config = dict(
    hop_length=160,
    spec_augment=False,
    encoder_arch='transformer',
    encoder_norm='layernorm',
    encoder_norm_position='pre',
    encoder_bias='none',
    encoder_expert_mlp_ratio=0.5,
    decoder_width=256,
    decoder_norm='layernorm',
    decoder_bias='qkv',
    decoder_connector='linear',
    residual_init='zero_last',
    momentum=0.9,
    nesterov=True,
    adamw_lr_other_params=0.0022,
)
Rows from block 3 of the audio encoder of a small encoder-decoder audio transcriber, named by matrix and row number. Rows with one number within an expert belong to one neuron, the router's apart. Each number is 128 + 32 x the weight over its row's rms, rounded and kept within 0 to 255. All counts start at 0. Numbers have three digits each.
Before each expert's rows are labels from the 100 clips, of 14976, where the router gives the expert most weight on average: "top examples" is what is common among them. Only what is clearly more common there than usual is listed. The data: melodies that start on their tonic, played by one synthesised instrument. In brackets: how many of the 100.
# router: router (encoder.blocks.3.mlp.router.weight, 8x256, trained with AdamW), inputs 172-255
# up: expert up (encoder.blocks.3.mlp.up, 8x128x256), inputs 172-255
# down: expert down (encoder.blocks.3.mlp.down, 8x256x128, transposed), outputs 172-255

# expert 6
top examples: the note E (100); tonic: E (59)
router.6:102087120184145144133188167188125133155099131173124139146141136172116140174104125108139133128128159128123209122154116086156146156108107163114142107108152128111136187116153082174153136145109159169069167110102080117119158088162158105130174155115165122098
up.9:138152120071063174148135118162119172142091133170113093137171119145172101118129138132179106114097129128129113108149173095124126158212112121139125147114100128139128100161093100100117142096109178105134137063155171140149168124131166154071081189096103112131
down.9:144070161109130111077138089131129082094133128103088135131094094129128131187131078084143140135174097103144136143090137116132155089124139115126162140097097151163153147124180109133112094066179115125162097126136121129153112134162104152131140139145143063058
up.10:179133119087045131140148136145106167102087137128096133116154061177128186107126144085081103137104093170116076134149163165125188128143104139115179144180103138173102210106128094105142167146134156029096137079097201103146137111140145132109157152131092094075
down.10:108082135158162140115136071123092099121086133165157148098071174164129171155125126120107134024129087115140096122116147199142107145102098094084169101134165112050124157134189112127115118122125077128125106172096131113152090132099080114094094130158142072147
up.11:122125101058135050093105155106167101150102137117140177067095113149118094139091125142135135164155119079123153059120128112157188208165168141139136118150105090151145147163092150111154125156130118110137106127143106135203122160092101126165150153144104109134
down.11:153111168124201134151098169170145167124134120113103155079092158066115137097135170163091142166167068156137161173133157102147177172061109136116108177122187126121153105055106147132124089121149156077068108103055181141130204055098067176138182093133143121089
up.12:083127138142066112150094108081168148148120136172141118144169146114112148098147126159085142161065113109132084103119179172115153144082170108107120133106135125110106183158104128101165188144142145101154103180128078050100155129142103139129117128082167237105
down.12:127203130113135127224049108111139137117111086120150098069137142177105064106152117131135147181153195141150075113088154148078145102099161139189144093069123095090108101104129136182088108115144123137118123163163120144141135117125132155129063091169110145127
up.13:112159116103099135160176124161097109091121137137113138125136142134088087108110090142138111063149119101120093066077115096029129102076088160143114119206182143136173098100160227163066154131139101119121153141146096132156085107134119138165080139063134106103
down.13:113178122100112151097096107110134131099160117164152092150104128154081107147130149148138137171122154175151117097121164099066168160119130141137108185108117148116148139166060164136143109134119186150107138093074140158152178082115090085143132118038112127162
up.14:189106139095142165103159156134104089153113147138054160141133111121133093114147101132120139137193193155176144091094096155121140135090133128082141108148125116109144105067147154142106123137089151150114169090091094164110097111106098147140150119141117144146
down.14:119098144132161044087170121110096148090138158070121175050093144103229141143160195160072148140127137069098114156148100114138126101074151111186111086158124101106087095121117100205148136171118108170138122146085152086081110141123126110172105135164149112134
up.15:062119155115113106171099106142048162183050172125125123097063137098162122108170111157149138164147088094132126152113136106101106122145138135134137122117121142219075146156105108134101119156117079108134123145144130158089110163127130196162091179164166181066
down.15:130148127114133136124082158105065101141104166125081090162096123089113129131131142161179088146167194160154161137114148120142204100163171138110090194032111109146136162092108170106135149081140062123145139121157158179180126132168105109119160131137148134058
up.16:139105038133125124133105116153110095115143156109168103164185134122143152191134109118104115158089084099126218099134081178141169146158091174174132169106149126092090084153100084088105098115127109088139112144150077150100139179118127188107164163159098151156
down.16:102093183107165119204134172121167096105102151085173184096120090097115147146145072132155154068149120093144105126099186135095150075138158131162133144161144084199125153131124126220068063074127097156131116129201083154107115108099118097172067194144113161097
up.17:104145153091120102083063101149051103161146129102129139169186122108152105112118134118113111130114137156169160160107090107102141125058095127150114121118096121137170126159157096136061102168154145102146121077148084124093133080187174164124176091141115215118
down.17:150181102182080134128210136123203090072143129107164075118125061132120131172145140132099127144152171129139142142148142141115147095150159104157115110090123145115079115070145067108108083177110119115102077187114139110139141112090096121121122109083104134135
up.18:105112125120153119082125156117174102111091127113090133104141059134140084132140126137155174124113080111105147174059182115139142105136133123129058110191133158152137128145123106072178172164139100142151065085094089059153186158151168149077192158158112121108
down.18:103079063170085097182137150178180225198135177116116077186153135133069056175168153182063091139105194135084165125115198097128149144150099121129175189127144151154134110138141143172159150142094110142089084104156108101097140129127144100103074125131126109123
up.19:109114083130107082149128097166137138117153016099157140105183161114132098118138090192128184126054053152146108125137141163136145174111190169157111131109118120164135176106128134135095151102148132153091129182104123149161106116151145118155127113146105122110
down.19:139118081091096107106065183092142040140109166124049131130078133161138211135096134124133160132150123087101186165160144089080127120078098145158124123089127141123157120113147154149130137080113126115106159119145149153144172172148144198120139164059103107141
up.20:129101141106118180116140147136083132130158173146133167159091134114070132151150173086145101170120116098175163129107050151128099128165105110160121123097103106104098159126139116063073090114166136130147085139053168163088099197145097131128143176139094108152
down.20:123141139115090085146154104119160127143163210133127153163159092182093114166116142154101099109112177173071147114133090154197102129117133108100114164122117152160159179130146166142087164117148137113112122151116083081095147155155114161123129127157046119120
up.21:158158098131122127151072118133119146219191146146150137151142117170176138100194015185106069103091187147105155176163085192131148085144142145184137102160123151143129110093126083117113114124138107130153170088120100105093108154122137115088178161134108128147
down.21:146068172190146144077128104132097169098172094151096096138171084113127143124092098227137136158174130169173089108156117095082128106086060157144160140188117126121101156176172156123081114141090185081128150123152125107104084150154092119160112141115130118156
up.22:126128103131113144092095159135178150201142094086118115169128130142127135183127075129147102162106135232069175133116131154137128092094147064172163123117071137109172134175133147096083132140087139074124114123109150181174136213188140145086156127159104144150
down.22:100093108151151161127179080110147097093133161181146113152093119073085150160136093162117113087146121128124119161173091144093111110178133119124146229175098111094098185069183121134105120116141128171161166139101125087079161141061138121114169168167156232119
up.23:097118108174146108116210117083165113111058118116132088133083160107132089170192144155143101110125129130128190142116112128144090119107099097154081133147076143135153106127147116142089078154105108141083107146125093105131126190150137107148149156142061158123
down.23:121142215156120111064122116104054113139147146136179149092138103138111160103163188125180087132101149201173115190100110077091199115120103143120166156088108113101150148149131145107118159104080095174195143107160094114128169113085167127088113131078143097160
up.24:168130102166146096109161185140147092087191074104053151086124123134111142107192148190125133103126080102070065070063125125205050147075147161121100153097199149148136116132141162099144121086132140096126080109134056108068084124152094143112117140142127120131
down.24:131099104150149198114141081120136074150157100090134117110138124158167110186158159128097150121122173137085148114090175128142105159090079081115134181168074034129151084063161102078135094139154124120088152075156119135157109144061122130160111084140104155083
up.25:150168192115115167140120138116129196135141135143111191136123095125096110128167136126141137104127146095125100149135109100119132138102165152102096144125162147168142126111145173118102131138107081147122152164205117072154130149072102085124162115153148145161
down.25:066071133113105074084100119095099133157079074160142124117114177143125100130177114079099103151165175091072109150134106068108106122132087139127131122150141105095143067166169117096138122140194189128147130141137160178133114117148190107089112127132084135144
up.26:192127167137110146142141142123107119153132163116127063155173093137146105154125151091150140099130078096134209145076140081131149117067070131134172146209112103150165108129138116112114101137132147139080118045109168135162122135094116180115150140189148178056
down.26:138147100073091107094124159152148158120105145160124130162111133150139153179171097213136149127083080144117112120112129150113101129149147108164141176154141062076115091139108087166125092138114133139081104105112116158148183151099157183165174148021095103133

# expert 5
top examples: reverberation (67); sine tone (25)
router.5:181105081132174164148145130128117111157112101167185166075160166131134137148111109118129136146116141122143210132146143116159175082147123089107147165142163154106131142140123128137128175103150152112080204148144100130122123087139154119162172161107156114090
up.9:083086233113087123077152110128140150079128143124147095137093154129142167147121141112108124128143121134152216146216090119164118151114099106120090122163155111154152148097100110102090131120127172192131124158128236145067076141107092130107096146156163105153
down.9:130137128180126168136127146167125114092111147127095110107113129169116145139145159162070196124109065099064167163108188079149098147100107101079149116114149100143133137067087142089118100128146173158105149159152136113155171154100109116105141104122091153164
up.10:162128111104132130089154106121131154135174149107099104187130105112114155130098101172165106079102100126125164132141130132152102113117126107113103111168159087117125039129133152120122132155083089121085103162085130149164141076168087145174106082163115055137
down.10:174080101100140173125113175115119165067123081132135100095084161089103152084063129100087215136097122148104177080156133154135150104161164080069106162096145161076148129111100106130125075179102152126148152103108121174109153131127149095158130110088122174093
up.11:094160142074090123123126141113119125147077112092120157144182184103087116150102155127181138177121107123192080121176142086100097146127125119088137120112118132123100112206106093122070131111104174082149076061117076156108146123127166137076125093146123106146
down.11:160116106139076065133168233179135060139090093117147084122105161102178067139200086161140168141133142067128127079103149095179100123116135119163094142160152065113128120146089128119134164189105090140139138161168190149175149102103121112124071097146153115179
up.12:161089110145109164111174102113051139052163122148169153112115094135100170144086156107105087103112104165188163129124111121135171138105123116166075124182157110100145173142096127082139067109141100046136098190175054145152100198162149155119203098196119149164
down.12:101144143094099111097153145056155162106136118129154126151135134117127121113157149103169154139115147125146099106072168117146159163126132101135140078123151149140127171156095107146118161061154159136156172150065130148140146178166192102097110128091132046121
up.13:109116103146141122121172093142127152101083105137118081050100202133117087106119131161168067175128112119109152163087093121110096133089127152131101125107124140147093115126111086127077085144169146088199047147122146181128124120128183177108154111105141143069
down.13:103139160087103164091113174157159154147095176115146107168128136123190151120124102171110174147106086124139150133207114117132066107158086093122190151084152113151150144107075142119151160148120096088190107121106101179127114120103088117130133201170182114117
up.14:188135164176115095147086136131189086126161135055081111112111084137103097103125162081213133116081171158135110116153180080121074163167105171085122108136116163131095179107113143095102138120089105141130160136080090092141093178131149174107105134075143132134
down.14:101114158126119119144093139130184129090100160105179141148164180093128141141102152102160087081121119088123078158139122114165136142101169066142157108093142106109096127107096164136172113056114044149105114115147140146121131137125135092121112146114123143158
up.15:073104125068144158167115121137109090175112102148104156112099107123148102142153117160155179122134175122138162093046066148109157119113151191146136159134090088162071132088144145115167109139108179126114155109137102136193104120095122134155130170096116138149
down.15:176166114124146174088150145096049136116113152112113073182074123154084114126125124137103145135163121168091044123141145205158131119094069153153087102103116078081141131176131137112094111153149070142117104159123151049089170138141108121102116180121166193183
up.16:135128128125048161153079148134149122129193125171125140098168088148135143089085109159076180049113149144170101132146060118123094107187127129187088142107144122162123157109145136144097102118110130079101142150077103112113123068136154128074138075112128149123
down.16:181115125155162127163093108131134065128103142133140118132097169130114053094095123053109077172102134111159203117163075113171137170199153133179106114095176134203101142148180161114165149130116111103106141108140141082136127116137156154122147085176114138116
up.17:173154122131105145052123120139092049078095137114098085157094134162146125124064151164182116080141099134134126117055097135082125131140178142147125124197130123124115169081150098140147081151082131069068142120139161118125140188107136182114200130155092159121
down.17:203077067148131106187075115112114154151081140144146151158147118129163105186145143112146171159192093134183126192148106150124117130101092125111164141183099074087134117079114107174143148085103119147092051095117167106108074133163079085115204142115094066128
up.18:101141144092057162165135108120096107125170169134124146201132097137122052149133134167068146144147147155104149074133134110135158136116121144128081104084110109146115112159121171167087082103083164123156155051188168122128161193121106111160127162091132119145
down.18:080116177185087104127037144117162135145133126085158132133143115125119129121170108148140154156105156104136122115124103151130119065111195167146078111128124103070135210118112098068178149113158088167125109124138108103113174049120114138117132152117100108115
up.19:114135129053184156132126128087148108119157159147149108084083143125135125144115107178156167116086148223117161139185179165134104124132109127154096094125148124081174143174090065129085099116102083129087137168115100195131121093137159093094165114133171099146
down.19:153116076156189153157121121166153154174112140101131119160151139066094049132104045076178076108167115119153174126143114091126143144144072139150133075131122161126151124136118137126154120155103110127158091147117155086097152120133149191094148135174124058117
up.20:100143119093138092104153123118146127139095113081080149161077136130112161146160078135116096137116147149091142149103141136111112165121105086082059088148128166152130153104099100168163128118125142077109087140081143094178108165162090110157101132181087147103
down.20:085082177120135125148108136138156155152198074170144163112115157071116100099130136060105183148149074139142159123132132138167160105082098114142099129137165098111149157093130147122119175131091159133132143065132184119099119086066128186170138197046155113187
up.21:151123150062110104095079122100114136077126149065115166191120185101121157115149191174127137175115132097135111092109193154087187134164180203066100092158184125075157148101112141134144132124149113113175096164158083094139130178099107129167083105145143107152
down.21:152145175122165093117115188116157122139118111124083094097095134133156090129089133141092151108154098110109108135126109160130150123071135201109134106176063190107109163145147158181104185175107144104122107078063170058150174120162164102122146135174108148152
up.22:190106189137136088158127148144127111136092125159115187154093134108180108098106125171118110115145126095097108123129157144063079120098179166141125076128160125171138158113110085086092147159162124170068131140115083137058122131124143100139113124134121156102
down.22:101111127149081155095115131136116103203127098138159129077144176121176139180181199103126043143175133137097152072162141045163174091140111132123149082179162129054139111163164112134138151127117122158071176153146084154085190103142084093107120132127146109114
up.23:133129118097120177144176131106088157170154060124107123129168111092127117055106134099081171113129145118092085110108131212079150124145108154122152109095099097166089041097139118087155152127103134155121094161134068114116118127136156139092197115129078082148
down.23:075202112114083105146138142134067141114151063140141138135102141117139098121078127141150151116156109126121190150179131117149159164124147165196143022120100137105155109169147098150137112083111181113097138156089128118093132105198167087072143187088156132106
up.24:156184175120069148159196118078083091145122124094092123193126133088198123200100147133145112043126161113087131115135143114114120121172127146149052118144113123166134093124115115145166082126111138190108123117105174141179131093117171138121099141081186140095
down.24:149137132108141149143156157127150119104145133094108137124103111141133127090113153127203111181099087103195180095155129122140131085158119176146111177052161145066126116131104108115131122195145138134134067152172079114100142108092120136109064175116129165098
up.25:094128128136134136174047108119146103188062096093133114173115165138119098137127167145113122206124150162145154105173094184119131106165135146130121095108115099128109154140144045143106099081099107132127089100125132136146140151114193133139194076106142097172
down.25:127129087162131128136110171080147137185116133189142103164178000146173145133150129131153106101105143088142159138096165067118112093153087119123108163143133154117074141110105160104144121119132152089094144130132104092177121157131120111141133095077155099122
up.26:100150205091119117138134126135127131067181082150139128108067148165145098088115109069053070128140143094162150115125152161202127144126106161186113089114145126156121082158110153086095150153190167187122112120153109111076136049191116102110057137146093112184
down.26:148124137146165133057136112155100124203146191147113162134146051093205106198132142152149192093139116130087147150120152147150152106110165071157116119110187129090120135131143108159145106139139058130129146160126124098121104179097115152116082123140156152085

# expert 2
top examples: the note D# (73); tonic: D# (44)
router.2:163111113101125145112175152114081131112115134186104157106133081112114211126132129139196144164164167098135085142140136150122163118103120138115109184122160100110081083124110169179109172088174156093077165120135144147123161091119089101132106155099174105146
up.9:166086130112175135067135174131129162158123095085086128169183177118105167113109128138086093070128145187155133127156121165117098093093094098129130080089117121141139138146118112163071124051096113165116134057100084136135158185127138147173066115091141150160
down.9:166052108122176192108118147132146218084127121152096085129084122108134088141129074138187187195120133109158123098164133123149144114185136109148121167110197051107169083140104143157101152211114131140140156100163123111126136154097126088133150141105159084085
up.10:131146081111096120118131111155125109161171105077144131184099133158119055137078094117079115185120102094093165177111084146104124140101192108172094137107149088183178173113145119182107099068115194135137103133097148122137138137183125085131101090117144081118
down.10:156135093127127145104185147148101111134121170176130171119151149122114152136121136125088137104076193135143165178146161091179109109152136117198118113105136171117168100124142051117107084123102070124153137121094126084210118134133084175103133113126111168110
up.11:128122076151151095126212139135130110169104155173131096109143163125136143123110154141142058107126098076096134177137150126181171170190128147118168129203106136051144129179120131089091146101111126181193144122122166063114114150153156091127140163145121208086
down.11:115111132060146137061121122129134150099157121086173136110121107082140200131188128087099121084154181160117090083101108057101161163129174138081063136166151131099068102137141130114158185164182150125139128103089129151123167122069114167201091118164089143146
up.12:164156146175064113177082122181134091070131121145064144200118167170129119136134080099129070150117168118175035108123141159173089176179128115131170117120159180138103150136125144063116123144099161121055119172047070134188177095125104129115105143112105139128
down.12:152134146135090141157175153095146147120089115160146076110126130129173090124099117167081139132155115136165107108150101162128076120138108083099141136168153108136178148177127094132125168147138127088155120111130128151119102108086170066152100109172142094059
up.13:178107136106149146167135102145081126068120095099210136089089190132135122130129104138142153164075125169107106095082122181139116152177081122111067129159096121135200130046127086146071117042092147099202121152163075119128095132139126178134173045184096141115
down.13:138152138131103139115143093138109122089153216184141141126116183123120071138124084126122128062105112135139158139125120123112205106153157123184096138148107146045116127135101150117096100127083107144063113134058126159102141155154122102088097117097148160091
up.14:160082139077107072134157118152021132088054167158067120113105075165132090196147115158117137157136084097122132144132120112138093178098109100152156104147189166070104078125124166145106112085121120053180155160142096088086128156101171176103152140170096130139
down.14:102069134129177183094121116133155082107106193109113176178140141151096087085102094109157161078057104189140095169125131081149130141150130108164117122131129158125137119095114076052149187144088139152154127109148088113140080080111113097094178148122157091095
up.15:114145188088085150113047161155173148190145117128131085070091116088120152130133165102119112117158094167113100068123115128044164114183149123143177129128130128129145123181135133091144122112121114087139138181172111091153144159108054150148058129138157121236
down.15:139082123182105169130135136095138103089140191142084082136091150158091088141155125182178147129127078084187101127108101083135149075072141129099161184145146058090130102166170178108133225177123158106150081135133109159098160114131124146111146138128119129177
up.16:176151085168089097145206140159107173119170157132057167193147114115127140130123096165142154137150130077071126101166088087134088120179139109160155120128141144160117119127108078162106140139102154161094096112049148109096120058136115130200166133149113144124
down.16:155108091073164109170085093079096092113103141084176187189160155175050115086177133151114115051148125130093074097132139186073152114089138165155100088144092126119139212115103147078145093127103117110167139124176134106140153087122108093121149148179111081094
up.17:185162169166118148138108088178169106179152081083120124141142132105083116092118135135197168115129134135027135069131124087088197185102092129176137114167071137154152144097080120127123137127101133123085126089094169178120132184094124159120196178138151072149
down.17:103138048163124109150152134152057143169164185140141141134082125136117155073163130116089147089153115159106125138094094106150105153071067145111137164099104146154096181157122153123066132147146149128179126086144051089169176172123169124136186142129139140125
up.18:100134137133119120119094116125117087074184138111205136139153157134159125135092141125145154127141135161146112139056136116106156123077164123192097116055128143054132110174124114132108075167120142101123143123104152112170150186154161132068143111139157115135
down.18:151097054132129113119117112135103145132094105140054136111100121161091123174120126108152150200105059148106082077109093110132089160123160101113093175148146133145106137152107078226180191163110137084106139132140136088142142128093093160099153054125115123065
up.19:089152188092133196096135031112095136135193117092150189136138155115120133147086184102123153110130112077129119100115125175142113147143162088099131117142116093130078115161134157119113146080132146090178108117062115164160145136118179158114129133127114078096
down.19:135184128165150169130191161113130153173124131206112166119126110072095153090099110105116141149163159059093147094126090100144133170151102170165140122114184096128130139101114121162102205112150110183082155122110132168166128122113136200148111129112203105157
up.20:119113089068072066148053128153095122141096107165100116148094163108168101147234181159096073168130144099096172164154142092088116143099136123151111107183168129105122082102078069166122117176144167131161087177123098097089148103149131108074102129134161119116
down.20:141115147146129051073080129091140163117146159136142096078141106133173097103115111156151118165173184121125138127171162120045169170182084137122139159102157207154123093108131138187131169133201161136099101152124120140163178122124119123164129127169101175102
up.21:116103143131089127123079162158168172172162130178078119157102126137113120139109098132131141117169178130079078157176155110150150121136087147110166136175090153186129134147109082094106089128138115109151113065128073153143144110145143165142114081210057132105
down.21:176129123131116154177152117102088186072149131158163105140122191145112141102161022181125126057112174130083176163086160137127104113118119103151112136093130160086109109113060140099129178182153128165124203106096124090069119115134151140126127179098113106119
up.22:133152096131101073157154112146152125110083101093133105158122117127151124182131121131093122106099184120132146108113094129188091208192143107165075135079045144116111166171117122107204135144143111128143079104167123115124165171122123131147102137060157104182
down.22:056129149121109151073169130097117102207121153161045117085128162095132175135123128148121190152093135143102090168157206077115173132119125126138163118160136142168072111112159122167123159171145132176100207131125119153110098113106164131124107114088102129112
up.23:113144194128117139160117113137101141134172153145116121078202124124158170084147086137112124069165162101133158185123065139182122179099172136093143111096117141141131167122123138108136072109144080109190121161076153118160141173116132065140180091096121103113
down.23:126151162177067126128118077159105107166118103133174169184118096206248166129132139095119152148087112152060125125110124132117060098103152170125197157089125119208129109126081178166137142066135133166081160132106133117099126197155138105063058144156155100133
up.24:156171128110102156167182148129117101082192138054092159145130113154117121172146151182146111080101107142121131089055128063204164129139135125182099097116076101094070114147148116134130104105171100140123108113054151111155162122110115113133139094117086148108
down.24:132126101113161125099107158090184156130148197150080157118114158145144101103134102113203086107089115115183136098131162209123134072173126129083121119093142170098192084164092210108213144125115126117059117148066080143075180187137085104170098157107157135105
up.25:152128186174139195179123101163049099171104143155169153150126165143118046123132117127083180155068108154093111183105096105157130151069144119108164120140126132109140120084115079089084110160168107174197086101134119097141124153138083141150069172179153123152
down.25:078125118143103182175175184100109111122138083111116109107155114141081144210136152057181093134156160105128148099142127152148097142130151121143171139139152147158108128176159114090088161088133115121116065130118138150151105100152105163097123119136100146051
up.26:092084137147157170114114133137136125165127140107087103105158127118120098125113138144072094135145095155132105100115108134101169136114152135191193152181161126163108109119107206098129138130140151152142133121082112162154110119099132185108138095144100117106
down.26:169185131195178141145112156128149155182157148146123115139142102154132180117086150166140154204052187086137148163118168097138125122148144126132160066093191112125108114128142125118134161127125105146152121103096100118140122137155148152097119118128077114143

# expert 0
top examples: bass guitar-like (56)
router.0:107177173187174129153162078095113116175196147106171116096150121160132108150093088093146113073161113163127149110109084129158137173165244078129149099127157088113129142146161147119195201140098133156185115185165121158172103113090136080156161134100106126162
up.9:157114138110072116079101124159183113119083160172172091140158138132087129122158111080099078158132092117159141138117189139091163051081076148125156109093148142131144205208118146144063114117121080129148157137140190157180127120109114189128066094093134116122
down.9:130130155142077094096157140145034105096095121103118116110184078081100134132045105120157122148076091158162165103095127149140142147134101135066123167129109094151132083043136109104119061131152102124124145125155143104100159110145132130065099113108206156103
up.10:092156194164132095085094152101133157170165090161164138090094139108138109116182104102107121149145189168127126161110174147071126120152105146091170136133134132151128153112111116134099114118165108092096130127123109144097089132153154160132124065174112180154
down.10:126121086095179112089096136135088121113185103149149111153075114149121143116035106124075078172127168133171122125131171107133119161167108118143113175133176154129099125145138126106127050140154149131134133110068115125111178168112112183138162096140161147094
up.11:191130059098089144145207130146135158146091123180142072206118142126149130162094191128054135078160101102132129129114138102177132092223170092089112103136089125143109163142111106121108101135140087164183099145095142102197112143148178188183185175145090193128
down.11:105127167163084085177155125145122082113129158123062131157059126081141086096114120169145145188109219105195120110177130169101164066137120165080119106128101132125111167148102068146110144141154129144158137124128076153140090119094104105141144162125133070166
up.12:161175123111118135138170115138077073138128113104123148127087080123122159112123154120053157095145191048085122171111147161172149125142152120079089111188156145132126143178129122100127142150090097093165137123067091007150168106117163128109106154144114185093
down.12:099152065107147119118149155136122127076146120119050137094137182146096154155085087158118125218126148149120166097141158173095170226068095107123115118142136128124136156120203142131114109111156207074096110124133127155176159140175105147155165123137110153128
up.13:096086158113099133104189113105078141153112145116124140113163099176161111178162120150137147066111138139090123105142145104117125155143165104188090123104080076126064169203101141085134090070126101167058125101106105098113133141121102169125146085136134140103
down.13:145132146141133174146143115150098111101087113122128135188134143106115150177131138071099158108160110150091091126171062141124118133090145077117103059139093077105084116170159079122121133118133064138126112127151092116095073093112099095129167135133104128123
up.14:077145002131138114140186123089128148083167154162100142117105157147122114108107160105069128083135086128120118094139134080121089115202162161109100090146164133129134049120142148140073116144101071135171109138177065066182140196123137127187172112136132144121
down.14:130155095102152115161124139122126097127131154108144135177124127072108140183076157151145140041160172127138072102142157115130154133171149123106149060093174123141054128072140157127195161120171093150149160146120091126144134131169137133123085106192184080125
up.15:154150188115197124100140101108113109134155074067098156165151137149125125134129092188066123098100156100153120133123112129093117148079071109114164102156107115127074161105118083092030131124109114151159135186103122169152120134118119109114114157124135091148
down.15:094118173159105128176136070112174198165112191150141066138102124131157109138148115065164133082112123160155161218053073104087146121182128114116167073141095162110141166154115041128146131070134124121150105133105137104165108158091131098155146100092119147108
up.16:161134145163128161061124106098170150199123212069195178153139138108107116152151126133105145174172207127137134187165110084120132153157094167125086111120133144133154096144124089109167138118092144179177158145158116053116098129094118093089122117074132089187
down.16:141103103130082190134128157121170109139150078122133140146159186092069147102106107110127155098178158180072124121110152178129157105191209088128106182087113109115140106133124148070056151147113155168139059167127111128147133152174125153083064062119108089187
up.17:100117126128116112140112120107081120144141128160086082134123108136137096202122135104112116173111179167163157132120118128122073151114148115088123120119107122183126113132135200124061111173138152138140133140068150148086110097117165169138125069144120158083
down.17:097170140116136107131124128124183170099178155129172128117166215148122128055126141174107166088197166113133117093140160142132104189104122100125112118154128073136138148103125095106111099145097080199176123156148127094174169082129096114108104110114124170083
up.18:152124169136080120177159104128108135162076099117163086118175109078146128105127117108161086068153136129109143105072139154198114121114123136149099156111121140172154159132159111157062071098116165142112107082144103151113109124146114100190123155150078126143
down.18:136166146178132104134087080156119129098073109090100171132124138157079126137192125155100180103090129110114125180176126177139120113127157149102111133162131139096130122163209132145156151145099062106090179154136154128153168117169134128076020150094114112118
up.19:166098152103067150140151091129109123084103128093126037107161212129110155124146165161125142149161067146091120110156133128136124090098125171173179113105114121125134104129141151106087178089137132131130125104124178157082124121138089178107121125129146145115
down.19:152122103187151111123157119121181128128185103119116151125114183122129129144166116059125124151027152146093126111169129125127162176138132132114105098148131072129115171140193171087162147150125088102119111121118158079114189125203117132128144164138043051143
up.20:130096126103105083110179143126157178129121071116133105153162131097129175183169177140186120173118076166125147177216115147130103129172084085142114118147091134118147074104106040126137169149162123168132127135074131063135127117163157150095123072135171159106
down.20:100135151113121140133128131106221093126045137158121133128121106121128165054122100183166130127125090131118085130117136123134108156171084126120099148203102114119175151117127136113152099104079126127109137180064174107106180137049065163197204140142174064081
up.21:230146136158128108146082113131116091148121140171050075109144148135123145174148120156132142089154109152061169139114199190132138135210131111178141146149125089163122200144123110114174123121134126090105099130093116129195136108123104056156159130126100149107
down.21:135108113124130099090134202102058187130098134146118144151135117157203111057134171101129187063068130116136094152174111151136119091132128104147125121152158101166093101127169041080184109145172131115080178154158167093157121141115162185157165116093187070088
up.22:170126233140089178097123132119161170108149197172084098124128113119143075128135084156101146147118146156077146129071122115115178141100137147108144137072122135149113102101122111124143142110112123084163116084136107144051153186095174097073063104140111124136
down.22:123120106129158115069164129134116161196117151129145098127085116150126131090094096175167122130100173097206173098144116116101174127142233182120133115064130134127169063142149121095153123122102062118133179141120131112117131122160084154115118132128096053161
up.23:139126136174124123088101127091178146098118166037075158096129100150119120124090088087044169117151128191137071087077095168173078115099146113119182126193188143183174131049169137125142148154109156149162145138145072097167116181104137081140132129087078139132
down.23:097146106148147051157097130131130140168089140137124185130209145102155151113133127099114110094123105069134122129144105141116105117163148119109134130115121124130103084118140141126125195140088109121088132188150153190139130131162111135115105112075218126122
up.24:123140151104113225123149106168190095159199110177117047086133082110157114132121119144145127105147123138109121062139088137096106117101128125181144162103107136133164179170117141107039153079160111161075142170097158142097097184144088181142182166124121135143
down.24:098116136124099210147129154119085125176114081119182099150121141096076128121181155143139106095115035162103065113121111105137107100134152107095151119139138110124144104158187048141106164165132162119117119131106202161117148109064140148109121094206149138097
up.25:183132165139107150129131100159098166056228110055124070045127174119174156076111125117160068102170171171138160150146119169061102112148181145138084129130128115151139094129069176148118160183096099201194118126105208109137110142138104135127178094134106122174
down.25:123130159090075084143153163143171196158112093103114156085134056118124141140119122109118091128116138152104148098117182099122134172121050090120170139082134113082184124175072075129175050148124134121095095147097136085124152097134152140106070130190107161149
up.26:123113156169112179200076150142122130118218132053135109142101149139085113135178087169100177130074100140076155091121114124176136115104105135103147111095108093114097165100148079171127106163119118088089178170144112104099129125124121152107114086051112161093
down.26:068094157088179108099119092198175096178095140133182207146135134109109150109184140099090111110136153139145141122110140138127101106133137135128173101130126152122118084123109152143159067081106113138140070109120070145079134106131139096108078204091115135103